From a checkpoint of a small spectrogram enhancement model.
Data: trained on short pieces for a synthesised band: melody, chords, bass and drums, 26041 training examples, 149.4 epochs.
Rows from block 7, named by matrix and row number. Each number is 50 + 15 x the weight over its row's rms, rounded and kept within 0 to 99. All counts start at 0.
# conv: 3x3 conv (model.decb.0.1.conv.weight, 128x128x3x3), inputs 72-80, a 3x3 kernel for each
conv.3:29 50 50 50 50 50 73 50 50 50 50 82 80 50 50 50 50 50 50 50 50 50 50 50 50 50 50 93 71 73 99 81 92 85 63 81 50 50 50 50 50 89 68 50 50 44 45 54 50 47 53 60 50 50 50 50 50 50 50 52 31 28 33 23 15 50 50 50 70 04 11 18 85 50 50 87 50 50 71 60 50
conv.4:50 61 50 54 69 50 27 32 20 50 50 50 65 50 61 50 45 31 60 50 55 50 50 75 50 61 62 50 50 50 65 63 51 80 68 57 32 24 19 56 58 50 15 29 19 46 54 72 28 27 40 65 57 66 48 50 48 37 43 41 60 50 59 50 50 50 56 50 57 34 29 37 38 50 14 50 64 50 50 50 42
conv.5:15 30 50 23 43 69 51 50 50 50 47 50 50 47 47 50 50 50 50 50 72 51 50 66 50 50 61 66 50 63 50 50 50 50 51 50 52 57 50 50 50 84 50 42 50 38 50 50 46 50 57 50 50 50 47 39 50 40 46 50 27 41 65 00 00 02 23 31 50 23 36 50 33 11 14 50 50 50 10 50 30
conv.6:23 28 38 34 42 57 28 40 50 50 50 50 50 50 58 52 50 50 31 27 32 40 36 39 47 44 46 50 50 50 50 50 50 50 48 50 39 38 40 43 45 49 50 41 50 21 20 29 42 38 50 50 50 50 44 41 50 33 31 39 23 19 19 20 12 11 29 24 29 18 18 25 33 27 15 36 29 17 24 26 18
conv.7:50 50 50 34 50 50 12 50 50 23 26 29 61 77 50 16 50 23 55 50 50 48 50 50 27 31 50 24 50 50 41 72 50 46 50 50 50 65 50 53 59 50 50 61 38 50 57 54 65 67 61 21 29 31 50 44 50 50 56 50 50 50 50 30 30 32 33 50 41 34 50 50 50 55 55 50 50 57 50 69 73
conv.8:19 19 21 31 36 45 21 29 50 46 50 50 50 50 50 55 50 50 43 39 40 45 43 44 50 44 46 85 84 77 75 74 67 71 75 63 50 50 50 50 50 50 50 50 50 31 22 37 50 38 50 50 50 50 38 45 50 32 35 44 22 25 42 33 34 30 38 39 42 24 28 28 50 50 50 50 50 50 15 27 26
conv.9:50 50 50 50 50 50 62 54 50 50 50 50 59 50 50 50 50 50 59 50 50 50 50 48 50 50 52 50 50 68 84 50 64 50 50 50 50 50 50 23 43 50 70 72 60 53 50 50 50 50 50 47 50 51 80 65 69 43 07 50 50 50 50 60 50 50 50 50 47 50 50 50 26 23 07 50 50 50 19 50 50
conv.10:35 36 41 40 33 38 30 20 25 67 65 64 53 50 50 48 50 50 45 41 50 50 37 44 47 40 46 68 56 56 50 50 50 50 50 50 50 27 28 50 43 47 27 28 36 36 32 39 33 24 31 34 30 32 46 33 42 48 30 41 51 38 40 50 50 50 50 50 37 50 40 50 50 70 50 50 45 31 50 32 25
conv.11:52 50 52 50 50 50 50 50 50 62 57 55 50 50 50 50 50 50 50 50 50 50 50 50 56 50 57 99 99 99 99 99 99 99 99 99 50 50 50 50 50 67 50 50 50 40 41 43 50 43 50 42 50 50 50 50 52 50 50 50 51 50 50 43 44 41 50 50 50 40 41 43 42 39 50 46 43 50 43 37 36
conv.12:50 63 54 50 66 50 50 50 50 29 50 15 50 36 50 50 50 40 56 51 51 50 50 50 50 50 50 62 73 71 62 84 86 62 69 66 33 50 50 38 41 31 50 50 50 18 27 36 32 35 38 50 50 50 19 14 15 40 50 48 50 50 42 50 50 50 50 68 62 50 50 50 76 80 76 55 75 75 50 50 50
conv.13:50 38 50 50 50 50 36 50 50 50 50 50 42 50 50 50 57 50 44 44 42 50 50 50 50 40 50 50 50 68 50 55 50 50 50 50 50 50 50 50 50 62 62 50 50 50 50 43 50 50 50 50 48 51 50 51 50 50 64 50 27 39 28 39 32 50 35 50 50 37 42 50 52 50 50 50 50 50 50 50 57
conv.14:53 50 50 50 50 50 50 50 50 00 00 05 50 50 50 50 35 50 50 50 50 50 50 50 50 50 50 70 77 96 90 92 99 73 99 99 50 50 28 50 50 50 28 18 02 68 50 50 50 50 50 50 31 23 54 52 38 50 50 50 50 50 35 14 16 53 50 50 69 40 47 54 50 38 50 50 50 29 50 08 25
conv.15:57 47 50 59 50 50 60 50 50 50 50 50 50 50 50 56 50 50 50 50 50 50 50 55 50 50 55 99 99 99 99 99 99 99 94 99 50 50 50 50 50 50 50 50 50 37 50 42 44 50 50 50 50 50 47 50 50 50 50 56 43 45 50 50 25 27 59 55 50 50 31 28 50 50 38 59 50 50 50 50 44
conv.16:50 50 49 50 50 50 40 42 50 38 43 44 50 51 50 50 50 49 50 50 50 50 50 50 50 54 57 99 99 99 99 99 99 99 99 99 50 50 50 53 51 50 50 50 50 46 50 50 50 50 50 44 42 45 50 50 60 57 58 60 50 50 50 46 43 44 60 50 50 40 36 32 47 43 46 44 41 44 21 23 30
conv.17:50 50 50 50 50 50 48 50 50 50 50 46 50 50 50 46 50 50 59 50 50 50 50 50 50 50 50 99 99 97 99 99 99 99 99 99 60 50 50 63 50 50 36 38 40 50 50 50 50 50 55 50 50 54 50 60 61 64 65 63 50 50 50 34 50 50 51 56 51 29 50 27 48 42 42 45 37 37 50 20 50
conv.18:60 50 19 50 50 32 50 50 36 17 00 00 50 26 36 30 06 33 50 49 28 50 50 46 61 65 45 42 59 65 72 67 65 50 60 69 35 37 50 74 50 30 59 50 50 49 38 43 53 48 50 50 40 44 34 50 15 50 50 46 50 50 30 50 32 44 50 38 50 19 14 31 59 49 59 48 38 37 50 50 50
conv.19:50 50 21 49 50 50 63 63 50 50 50 52 50 50 65 41 52 50 50 33 25 50 36 27 50 37 33 57 82 50 58 77 61 55 73 48 50 59 50 59 50 50 50 50 33 50 38 38 48 50 34 50 50 50 50 59 50 51 50 57 31 39 50 19 43 62 29 53 57 50 22 50 87 67 50 50 50 39 80 45 26
conv.20:50 50 50 50 50 50 50 50 50 50 50 50 67 50 50 50 50 50 50 50 50 50 50 50 50 50 48 75 50 50 99 62 58 68 50 67 50 50 37 56 50 50 51 57 50 50 35 50 50 33 50 50 37 56 50 50 13 83 74 44 52 50 50 02 00 00 53 58 45 50 50 50 32 38 35 81 50 64 50 50 50
conv.21:50 50 50 28 14 33 50 50 50 57 53 50 50 61 56 49 50 50 50 50 50 50 50 50 71 67 60 50 50 50 50 50 50 40 50 57 50 50 88 29 17 00 62 65 82 50 42 13 58 50 42 50 50 48 37 27 35 57 50 48 50 50 57 51 59 50 34 50 50 35 50 36 00 50 33 50 50 50 50 64 50
conv.22:59 58 60 50 50 50 50 50 50 50 67 70 61 66 79 50 67 75 50 50 59 62 57 59 50 50 59 50 50 46 38 42 34 29 38 35 70 64 50 71 68 63 50 50 61 58 50 50 58 50 57 50 50 50 85 76 73 50 65 60 36 50 50 50 50 50 15 50 28 17 27 27 47 50 50 50 46 25 68 67 52
conv.23:86 75 69 45 50 50 51 50 51 50 50 10 50 50 24 46 50 32 50 50 50 50 50 50 50 50 39 65 62 44 66 55 50 74 50 50 50 50 50 50 94 80 35 50 50 46 43 39 46 42 44 50 39 45 50 50 52 50 73 59 50 50 59 30 20 27 27 35 43 28 50 50 26 01 00 50 50 50 83 84 87
conv.24:50 50 55 50 50 50 67 60 49 50 50 46 50 50 50 50 50 50 50 50 50 50 50 50 50 50 50 79 65 72 88 76 84 72 64 79 60 53 50 49 50 50 37 24 23 32 35 36 40 37 37 42 43 50 50 50 50 50 50 58 44 46 39 36 35 31 50 50 64 07 16 16 49 50 50 75 68 50 50 50 50
conv.25:50 49 50 50 57 50 50 50 28 33 48 27 50 50 50 14 22 44 41 50 50 50 50 50 25 36 28 50 50 50 50 58 50 55 50 70 50 50 26 78 76 66 38 26 26 50 50 50 44 42 50 32 25 33 60 50 68 51 52 69 52 58 72 35 24 33 50 50 50 28 28 33 24 01 09 50 66 56 58 50 50
conv.26:50 27 21 50 50 36 50 50 40 13 40 46 28 50 45 30 36 29 34 42 40 38 43 37 37 37 29 50 50 50 50 16 50 50 17 50 60 78 80 50 50 32 25 50 50 50 41 37 50 50 40 50 50 42 50 56 33 51 50 50 28 50 25 50 62 79 54 58 59 50 50 50 50 50 50 50 50 17 31 35 45
conv.27:58 50 50 50 65 50 50 39 36 61 51 50 63 50 39 79 50 58 50 50 50 54 50 60 50 50 50 50 50 50 60 56 62 67 71 80 41 36 30 66 56 50 06 12 05 50 49 56 50 50 50 50 50 50 50 41 43 62 56 50 50 50 50 38 50 37 59 62 60 61 63 50 19 36 24 50 50 37 84 86 83
conv.28:50 50 50 50 50 50 50 50 50 50 50 26 50 50 50 50 50 50 50 56 46 50 50 50 53 44 34 50 50 50 81 72 67 66 61 61 50 30 33 82 50 68 50 50 50 69 50 33 50 39 34 41 19 25 50 50 10 65 75 55 50 64 42 18 20 20 71 78 80 50 50 54 11 31 48 66 71 78 64 50 50
conv.29:50 50 50 50 50 50 50 50 50 50 43 50 46 50 50 50 50 65 50 50 50 50 50 50 50 50 50 82 79 88 87 81 90 77 67 70 50 50 50 50 50 52 50 63 57 66 50 50 50 50 50 50 50 50 50 50 50 69 71 67 50 50 51 15 15 00 67 67 62 50 50 50 40 38 36 50 50 50 48 50 43
conv.30:40 21 02 50 44 50 78 67 50 87 50 73 50 50 52 28 34 32 50 35 42 50 50 55 50 50 50 79 74 78 65 57 59 50 49 67 50 50 50 50 50 50 50 50 50 46 50 49 34 44 53 47 50 55 29 17 02 50 50 50 50 50 16 18 21 11 50 50 50 49 50 42 14 50 29 89 99 99 72 74 70
conv.31:31 50 50 29 50 50 50 69 75 50 50 70 50 50 23 65 59 65 47 50 50 50 50 43 50 51 49 58 63 84 77 50 61 65 50 39 62 50 76 73 74 73 88 50 50 34 45 26 50 57 44 50 59 34 50 54 61 60 50 61 25 32 16 62 50 50 57 48 46 37 50 50 26 50 41 60 50 50 54 60 74
conv.32:69 50 53 50 50 50 75 50 83 52 19 50 50 19 50 50 01 32 18 50 50 50 50 65 50 50 50 50 50 47 58 50 50 33 50 30 40 29 22 55 42 50 50 50 52 50 50 50 50 50 50 50 50 53 50 50 43 50 29 29 50 27 50 50 50 50 48 67 66 50 50 34 59 50 50 50 83 50 57 50 27
conv.33:50 50 50 01 20 50 50 50 50 39 09 50 50 50 41 50 50 62 50 50 50 50 50 50 50 50 43 50 50 75 50 50 50 65 50 50 60 50 31 90 74 50 00 12 00 50 50 50 50 50 50 50 50 41 65 66 57 24 50 50 31 46 50 53 50 50 46 31 23 49 38 40 00 08 50 50 60 50 83 76 50
conv.34:61 50 63 82 50 57 50 58 50 39 45 54 75 50 16 50 34 71 50 27 32 50 50 50 50 50 46 26 50 47 50 50 24 50 50 47 56 38 16 08 47 50 72 20 00 50 43 60 28 50 64 62 48 50 41 50 50 58 64 50 50 45 21 67 59 50 49 43 50 43 34 32 99 45 36 91 35 20 60 59 54
conv.35:41 37 50 50 34 50 50 11 66 09 58 49 27 81 50 07 73 23 63 50 38 50 50 50 50 42 50 50 50 68 50 26 59 50 34 74 69 84 50 50 50 62 50 55 50 70 50 69 76 50 58 50 41 50 50 16 50 70 27 50 50 41 92 50 50 50 43 50 26 50 50 19 09 50 69 54 50 76 73 28 35
conv.36:50 50 50 50 50 50 50 50 50 45 73 50 67 50 68 49 50 55 50 50 50 32 50 62 32 50 50 18 27 53 50 51 57 29 50 50 50 50 50 48 50 50 50 50 50 42 50 50 50 50 50 42 50 50 29 50 19 38 50 27 50 15 13 76 50 17 91 50 29 58 46 21 82 50 50 37 50 50 00 50 77
conv.37:41 50 50 50 66 50 50 50 50 50 50 50 50 50 50 50 50 25 50 50 50 50 50 50 50 50 50 26 11 50 19 50 50 50 50 50 08 50 50 14 50 50 50 50 50 50 50 45 50 50 30 50 50 50 28 34 25 50 65 50 66 50 50 17 24 39 50 50 58 50 50 50 28 13 50 50 34 82 50 37 50
conv.38:50 50 50 50 50 50 50 50 50 50 50 50 50 33 50 50 50 13 50 50 50 50 50 50 50 50 50 23 26 50 50 50 50 05 50 50 50 50 50 50 50 88 50 50 50 50 50 50 50 50 50 50 50 60 50 50 50 50 50 50 50 50 50 29 20 50 50 26 50 50 50 50 50 79 99 50 50 50 56 37 50
conv.39:49 50 50 25 50 50 18 64 60 02 55 50 00 91 50 00 90 50 31 50 50 50 50 59 50 50 58 43 50 50 53 50 50 50 38 59 26 84 50 40 68 69 50 57 31 65 43 50 57 50 64 50 50 62 30 50 52 47 68 40 22 71 31 50 50 36 50 53 50 50 65 41 50 34 50 69 50 62 90 50 71
conv.40:23 66 50 31 60 50 21 76 50 09 50 50 50 89 50 05 64 41 40 16 50 50 33 67 50 50 61 50 65 50 50 50 66 36 56 64 50 50 50 31 92 66 77 66 50 50 66 50 54 66 50 50 50 50 57 71 38 58 50 44 50 50 27 50 53 42 51 44 50 32 50 35 71 31 50 50 69 64 50 51 69
conv.41:50 47 50 54 50 39 31 27 21 50 50 50 40 36 40 30 22 13 44 47 37 50 50 37 46 45 37 19 24 50 34 39 34 27 39 34 50 50 43 50 50 50 45 48 46 28 28 28 34 34 30 43 41 50 35 30 39 35 50 27 40 34 25 42 33 24 50 50 40 50 33 25 27 32 31 50 50 49 44 43 40
conv.42:50 51 50 41 50 50 42 50 50 50 33 00 88 89 50 00 78 10 50 50 50 50 50 50 45 35 38 51 50 50 50 48 42 50 18 50 50 50 50 26 50 23 62 57 36 60 50 51 53 50 50 50 50 69 50 50 50 50 50 50 50 75 95 78 50 69 50 50 46 29 50 46 50 50 35 50 50 50 50 44 32
conv.43:50 50 50 50 35 50 50 39 50 99 79 71 21 31 04 79 50 50 50 73 79 50 50 50 76 72 61 46 53 40 50 50 50 15 07 00 79 87 50 50 50 70 50 77 87 35 50 50 58 57 50 40 50 50 06 50 11 75 50 50 52 50 47 55 71 61 50 50 58 50 59 51 31 50 50 50 50 50 28 50 50
conv.44:66 74 50 50 50 53 32 22 21 46 27 28 57 65 64 58 50 43 50 50 50 39 33 50 50 30 35 37 46 42 58 50 59 60 50 68 24 24 24 22 29 50 23 50 50 41 36 36 39 48 49 50 50 47 22 36 28 80 50 53 64 48 50 58 60 64 50 50 57 38 40 37 63 77 67 50 58 50 58 66 77
conv.45:50 50 60 51 50 62 50 50 56 60 50 50 85 76 63 74 73 50 50 50 50 50 50 66 50 50 50 50 40 24 50 50 50 33 44 32 42 63 50 62 50 50 34 48 50 50 50 53 72 50 61 52 41 50 50 50 50 64 50 68 27 32 50 50 50 50 66 69 60 49 50 47 00 50 29 63 63 56 50 50 67
conv.46:50 50 50 50 50 50 50 50 50 60 44 50 55 50 50 45 50 50 50 50 50 50 50 50 50 50 50 24 14 50 52 51 74 50 50 50 50 50 50 50 50 50 32 34 50 50 50 50 50 50 50 52 50 45 73 50 50 50 50 61 50 50 50 50 57 42 50 72 50 45 52 50 00 16 50 44 50 47 50 50 66
conv.47:50 39 50 50 50 50 57 52 70 50 50 57 52 54 50 50 50 50 50 62 54 50 35 32 50 50 50 50 50 50 39 50 36 38 50 50 50 63 85 45 64 50 50 50 50 31 50 50 50 50 50 50 50 67 49 25 20 50 48 59 66 50 50 50 50 50 45 50 60 50 50 37 50 48 20 50 68 50 18 50 50
conv.48:50 50 50 50 50 50 50 50 50 50 55 50 59 50 50 83 50 50 16 33 50 05 27 50 02 50 50 67 50 29 50 50 50 50 50 50 24 50 28 50 50 50 50 57 50 50 50 50 50 50 53 50 50 50 50 50 50 50 50 50 50 40 39 50 41 28 88 50 50 82 50 50 50 99 50 50 50 50 50 50 50
conv.49:37 16 50 65 50 59 50 50 47 33 50 50 67 50 50 50 50 42 50 50 61 50 50 54 50 50 50 41 50 41 69 54 50 27 20 24 20 35 50 26 41 50 43 50 50 50 50 33 50 54 50 35 44 50 38 50 50 78 65 75 50 50 99 62 03 60 60 50 66 42 31 64 63 04 11 40 42 50 50 50 40
conv.50:04 08 17 16 44 50 62 50 60 21 26 13 86 71 51 78 50 50 50 50 50 50 75 50 30 50 26 50 50 50 49 52 50 50 50 50 17 50 37 81 58 50 00 07 00 50 75 71 50 55 50 50 37 50 62 50 65 32 50 37 21 26 50 50 53 50 50 50 50 44 45 37 29 49 27 50 41 35 75 50 50
conv.51:14 09 05 26 22 19 15 15 14 37 39 40 34 39 37 50 57 59 33 36 34 34 37 33 31 38 34 68 65 58 50 50 50 60 50 43 48 49 49 50 34 30 42 44 50 36 38 36 44 45 43 47 46 46 25 28 33 40 38 31 66 50 36 55 52 52 43 50 50 46 42 43 50 50 50 35 34 37 34 34 36
conv.52:50 50 50 50 50 50 50 50 50 50 50 50 50 50 50 50 50 50 50 50 50 50 50 50 50 50 50 42 50 50 00 50 50 24 50 50 50 50 50 50 50 50 50 50 50 11 21 33 50 50 50 50 50 50 47 50 47 53 48 37 38 50 03 42 50 64 50 50 50 57 50 50 19 50 50 78 69 92 50 50 49
conv.53:50 50 50 50 50 50 50 50 50 17 50 50 50 24 50 50 18 50 50 37 50 45 40 50 45 41 33 50 50 45 50 50 50 50 50 50 27 39 47 50 50 50 53 58 59 33 29 32 33 33 34 50 50 50 29 35 32 62 60 50 61 55 61 16 18 12 50 50 70 65 65 67 30 29 50 50 50 50 50 59 52
conv.54:50 50 50 50 70 79 50 50 62 50 50 50 37 50 50 50 50 50 50 50 50 62 50 50 50 50 50 20 08 55 50 24 45 50 00 07 50 50 54 50 50 50 50 50 50 50 52 50 61 59 50 50 50 50 50 50 50 61 75 69 50 62 50 29 50 80 65 67 80 26 50 50 63 43 50 50 50 57 50 50 50
conv.55:50 50 60 50 50 50 50 50 09 50 45 50 50 50 54 48 50 50 50 50 50 50 50 50 50 50 50 74 51 50 50 38 22 43 42 41 74 50 50 59 51 50 50 50 50 50 50 50 50 50 50 50 50 50 50 50 50 50 50 50 50 61 50 50 50 50 50 50 24 50 29 32 23 50 50 50 50 50 50 50 50
conv.56:50 50 50 50 50 50 50 55 50 34 50 28 10 12 50 50 50 50 50 50 50 50 50 50 48 54 50 50 89 50 55 50 53 39 69 54 50 50 50 50 62 50 50 50 50 50 30 42 50 50 50 19 17 41 50 50 35 40 50 50 25 57 11 49 50 50 23 19 19 31 50 04 42 30 46 59 50 95 50 50 50
conv.57:50 71 29 50 35 63 44 11 99 74 50 50 50 50 50 00 97 00 65 76 57 50 60 50 50 41 50 50 73 64 23 50 50 34 46 50 63 50 50 53 50 35 34 22 38 50 59 50 44 32 33 67 50 50 58 45 62 41 50 50 59 89 84 50 50 36 30 50 61 50 43 50 50 76 62 50 53 72 50 24 20
conv.58:50 50 50 50 50 50 50 50 50 50 50 50 24 50 50 50 50 50 50 50 50 50 50 50 50 50 50 50 50 50 34 50 50 02 00 00 50 50 59 50 50 50 50 44 50 50 27 34 68 50 50 36 50 50 10 32 16 50 81 66 51 84 50 51 50 50 50 62 77 42 50 50 24 50 70 50 50 79 50 50 50
conv.59:58 50 50 65 72 50 65 75 50 13 40 00 50 50 51 50 50 53 50 50 50 50 50 50 50 50 50 50 46 45 50 35 32 27 00 09 50 55 50 13 50 50 50 50 50 50 28 50 69 61 50 50 39 50 45 50 50 59 72 72 34 50 45 20 47 65 50 50 50 25 50 21 00 00 09 50 50 28 34 20 50
conv.60:50 50 40 68 50 50 70 61 72 00 00 26 45 50 61 45 50 58 50 50 50 50 50 65 50 50 63 41 50 66 50 50 58 69 57 50 50 50 50 41 50 81 76 25 50 38 47 50 36 50 62 36 50 50 50 60 49 50 50 50 50 33 44 34 35 50 50 50 43 37 50 37 50 50 50 61 56 50 37 50 50
conv.61:68 69 43 55 50 50 51 54 50 12 31 50 33 50 50 34 50 50 58 62 65 50 50 50 50 50 50 65 54 50 50 43 50 33 50 50 65 75 50 29 31 24 30 21 16 41 44 40 38 50 50 50 50 60 37 52 38 48 52 36 74 62 55 69 79 50 50 50 50 51 48 46 36 50 50 50 57 50 50 56 50
conv.62:50 50 50 50 50 50 50 50 26 12 50 50 05 50 50 50 50 50 50 50 50 50 50 50 50 50 50 50 50 65 50 50 51 50 35 50 23 50 50 19 50 50 50 50 46 31 50 50 35 45 50 45 50 50 45 44 50 50 50 50 50 50 50 19 22 32 33 34 50 23 42 28 50 50 65 50 50 72 18 28 50
conv.63:50 50 50 50 49 55 50 50 50 50 50 50 50 50 50 50 72 50 50 52 50 50 50 50 47 50 50 50 50 50 84 50 50 80 50 50 50 50 50 50 50 50 50 50 50 61 66 66 67 71 72 63 67 61 50 50 50 50 50 50 50 50 50 99 50 50 99 99 50 88 50 50 50 50 30 13 10 28 30 35 50
conv.64:50 50 50 68 62 43 70 61 52 45 50 64 99 99 99 17 30 43 50 50 51 50 50 50 50 50 50 83 50 50 51 39 40 66 39 35 83 50 50 38 50 50 98 50 54 39 50 64 33 44 40 63 65 58 50 67 87 18 21 23 66 50 35 33 50 50 50 50 50 50 50 21 50 64 42 65 75 90 37 50 49
conv.65:37 50 50 60 50 50 69 50 50 16 62 17 14 72 36 41 99 50 50 50 69 61 62 68 51 64 65 50 50 50 50 50 50 50 34 60 61 50 53 50 50 61 50 50 58 34 35 34 50 50 44 40 44 51 06 31 32 26 50 65 28 77 64 34 14 18 35 24 50 50 32 50 42 20 50 23 17 50 86 50 61
conv.66:58 60 59 29 39 50 10 27 50 50 50 50 50 50 50 50 50 50 29 40 46 18 33 47 08 20 41 50 74 50 50 50 32 24 50 33 50 50 50 50 50 50 25 30 46 12 14 31 03 04 31 04 14 36 72 61 50 76 50 35 67 37 35 24 31 38 50 50 50 50 31 44 53 70 60 32 40 38 45 50 49
conv.67:50 77 50 50 50 66 03 21 35 50 50 46 50 50 50 45 50 44 50 39 42 50 30 37 44 15 16 43 50 50 50 50 50 33 50 50 50 50 38 62 66 66 30 35 26 50 36 50 50 21 50 50 17 37 30 50 46 50 66 50 58 85 47 61 59 54 52 57 61 50 31 42 32 50 50 47 50 57 50 13 50
conv.68:41 41 47 50 42 50 50 50 50 30 58 50 53 57 50 50 50 50 56 34 35 44 22 21 24 08 07 27 25 55 50 22 40 39 50 44 50 50 50 41 50 50 13 02 50 74 68 37 69 50 44 50 30 21 50 50 69 39 55 59 47 50 50 50 69 50 50 50 50 50 50 53 29 34 50 50 51 55 99 78 81
conv.69:50 50 30 50 54 50 56 68 88 17 50 26 42 50 52 36 50 53 50 66 59 50 50 50 50 50 50 13 27 57 23 21 34 50 23 50 50 99 50 26 32 35 54 52 39 50 50 50 47 50 50 50 50 50 39 43 39 50 50 50 04 12 50 50 53 34 50 50 43 74 62 50 50 50 50 44 39 37 50 50 52
conv.70:50 50 50 50 50 50 50 50 50 43 50 39 61 50 50 50 50 50 59 65 62 54 62 59 55 63 63 15 09 23 27 17 30 50 09 15 50 53 53 50 50 58 50 50 50 86 81 78 79 75 72 74 74 72 59 50 50 61 50 50 61 50 66 50 23 18 50 50 44 50 50 47 54 57 46 35 50 50 20 50 49
conv.71:50 50 50 50 61 50 45 50 50 50 56 60 50 50 50 50 50 50 50 50 50 56 50 50 50 50 50 59 62 58 50 50 50 50 50 50 68 84 89 50 50 50 50 50 50 00 06 14 09 19 31 43 54 50 50 74 50 76 72 50 78 74 50 50 50 52 50 50 50 50 50 54 93 99 77 16 23 00 31 37 20
conv.72:50 50 50 50 50 50 50 50 50 50 63 55 58 67 60 50 63 58 59 58 59 57 50 50 62 57 58 17 04 00 19 09 11 29 19 19 50 49 50 50 50 50 50 50 50 63 63 58 50 65 60 75 74 68 94 82 77 50 84 68 88 86 50 50 58 50 50 55 50 50 50 40 79 77 65 61 64 60 64 57 56
conv.73:50 50 50 50 50 50 50 50 50 63 65 50 65 67 50 66 67 64 50 50 48 50 50 50 50 50 50 13 11 12 11 11 17 15 16 25 50 50 50 50 34 50 50 50 50 67 66 58 70 68 60 69 66 56 63 64 61 56 58 57 60 64 50 50 50 50 50 50 46 43 46 46 50 50 50 45 45 50 59 60 62
conv.74:50 43 50 50 50 50 63 50 50 12 50 50 50 50 50 47 13 41 50 50 51 50 50 51 50 50 50 50 24 50 50 50 61 50 35 30 49 47 50 92 50 50 50 39 50 50 50 50 50 50 39 50 50 50 50 50 50 50 65 63 38 40 50 50 50 17 47 48 36 46 50 50 69 50 19 50 50 50 38 65 55
conv.75:65 50 50 50 33 50 50 30 29 20 50 73 10 50 66 50 51 81 40 08 05 50 32 25 48 34 22 52 62 50 50 41 53 50 46 42 50 67 50 44 57 61 50 50 50 40 20 36 50 29 38 50 50 50 53 71 54 53 57 49 46 49 25 50 51 44 50 38 50 50 50 50 50 51 57 24 34 46 61 36 27
conv.76:50 46 51 50 50 50 50 50 50 50 50 50 50 50 50 50 50 50 39 33 27 37 32 26 32 28 22 19 26 14 35 31 26 40 32 50 50 44 50 50 50 43 65 50 50 31 32 38 26 28 28 13 15 11 50 41 41 42 33 34 44 30 33 30 31 33 56 50 59 56 54 55 24 27 24 19 20 17 23 28 26
conv.77:85 79 61 69 60 50 35 33 11 34 50 50 50 50 50 66 71 74 40 50 57 50 50 54 50 50 50 50 50 50 50 50 50 50 50 50 52 69 85 50 50 50 50 50 50 39 50 50 44 50 50 29 54 50 70 76 50 76 80 50 77 83 67 17 47 35 23 41 33 32 49 50 66 93 97 31 49 51 50 50 50
conv.78:50 75 50 78 88 50 50 50 63 50 50 50 58 64 86 37 50 50 59 55 61 50 50 67 62 50 62 56 12 50 39 11 50 33 21 49 31 42 37 50 50 26 46 50 50 50 50 28 20 39 28 50 64 50 50 50 30 50 66 50 46 50 50 35 50 26 50 74 50 50 50 28 50 17 50 00 12 50 50 50 50
conv.79:50 50 26 57 31 58 50 41 50 50 73 50 38 61 50 15 54 50 50 33 28 50 50 50 50 50 50 50 50 43 63 50 49 50 39 13 09 34 32 37 50 50 61 65 56 15 00 00 50 50 50 50 50 50 29 32 50 56 43 86 16 50 59 32 27 23 57 42 63 77 62 50 48 82 54 50 50 50 73 78 57
conv.80:20 50 50 50 43 50 50 72 50 57 41 50 15 38 36 72 61 50 50 50 57 43 50 50 61 63 62 55 79 50 47 68 78 58 50 44 43 57 54 50 50 50 78 78 85 39 38 16 50 50 68 50 50 74 37 50 50 55 78 50 50 74 50 54 50 50 34 50 69 55 50 50 02 50 50 59 51 50 50 49 53
conv.81:50 50 50 58 58 57 48 50 50 34 31 34 34 33 36 31 31 36 50 48 49 47 50 46 50 50 47 73 75 64 72 73 61 79 78 60 49 54 50 56 50 50 55 54 52 50 50 55 48 46 53 45 47 50 76 74 72 50 65 69 54 50 55 31 36 44 51 57 61 68 71 72 50 50 55 51 48 45 41 38 34
conv.82:50 56 50 50 50 50 50 50 50 61 67 50 50 50 50 50 65 59 50 50 56 54 53 54 61 59 59 14 10 04 08 04 10 19 05 12 52 55 43 50 50 50 50 50 50 50 69 57 78 82 74 84 89 81 88 85 50 83 81 68 83 81 68 50 61 50 50 50 50 50 50 50 57 59 56 47 50 50 50 50 50
conv.83:50 55 50 50 50 50 50 50 42 50 63 50 50 68 50 50 50 50 58 50 50 59 50 61 65 62 64 15 05 01 16 07 13 20 08 14 46 51 42 47 50 50 50 56 50 66 69 61 72 76 69 71 77 69 84 83 50 80 81 69 75 79 50 50 50 50 50 50 50 50 50 50 50 46 47 33 38 39 50 60 50
conv.84:56 71 50 37 50 50 50 43 29 50 50 23 21 50 50 50 66 63 50 28 24 62 50 50 66 65 60 90 50 50 17 29 28 50 24 39 41 42 50 50 59 65 50 70 50 50 32 50 55 50 50 34 50 50 50 93 50 50 58 50 46 65 66 11 50 15 37 50 50 50 50 50 09 17 50 60 60 72 68 55 73
conv.85:50 67 50 71 69 61 50 50 50 50 49 50 50 50 50 65 74 73 61 57 57 50 56 52 50 50 50 89 83 70 50 68 50 50 69 50 50 64 50 40 50 44 37 32 20 20 22 42 11 12 32 02 19 34 60 50 47 83 90 50 40 50 29 67 65 59 58 53 53 69 62 65 56 68 52 50 60 50 50 60 50
conv.86:62 50 50 60 66 61 50 50 50 50 50 93 50 50 50 99 50 87 50 50 50 50 50 66 50 50 60 50 44 32 50 49 50 50 50 50 50 50 50 50 50 50 74 50 43 19 21 50 50 27 50 50 50 64 91 73 50 80 62 50 50 50 50 29 17 05 50 47 47 50 50 02 50 50 50 50 74 50 69 50 50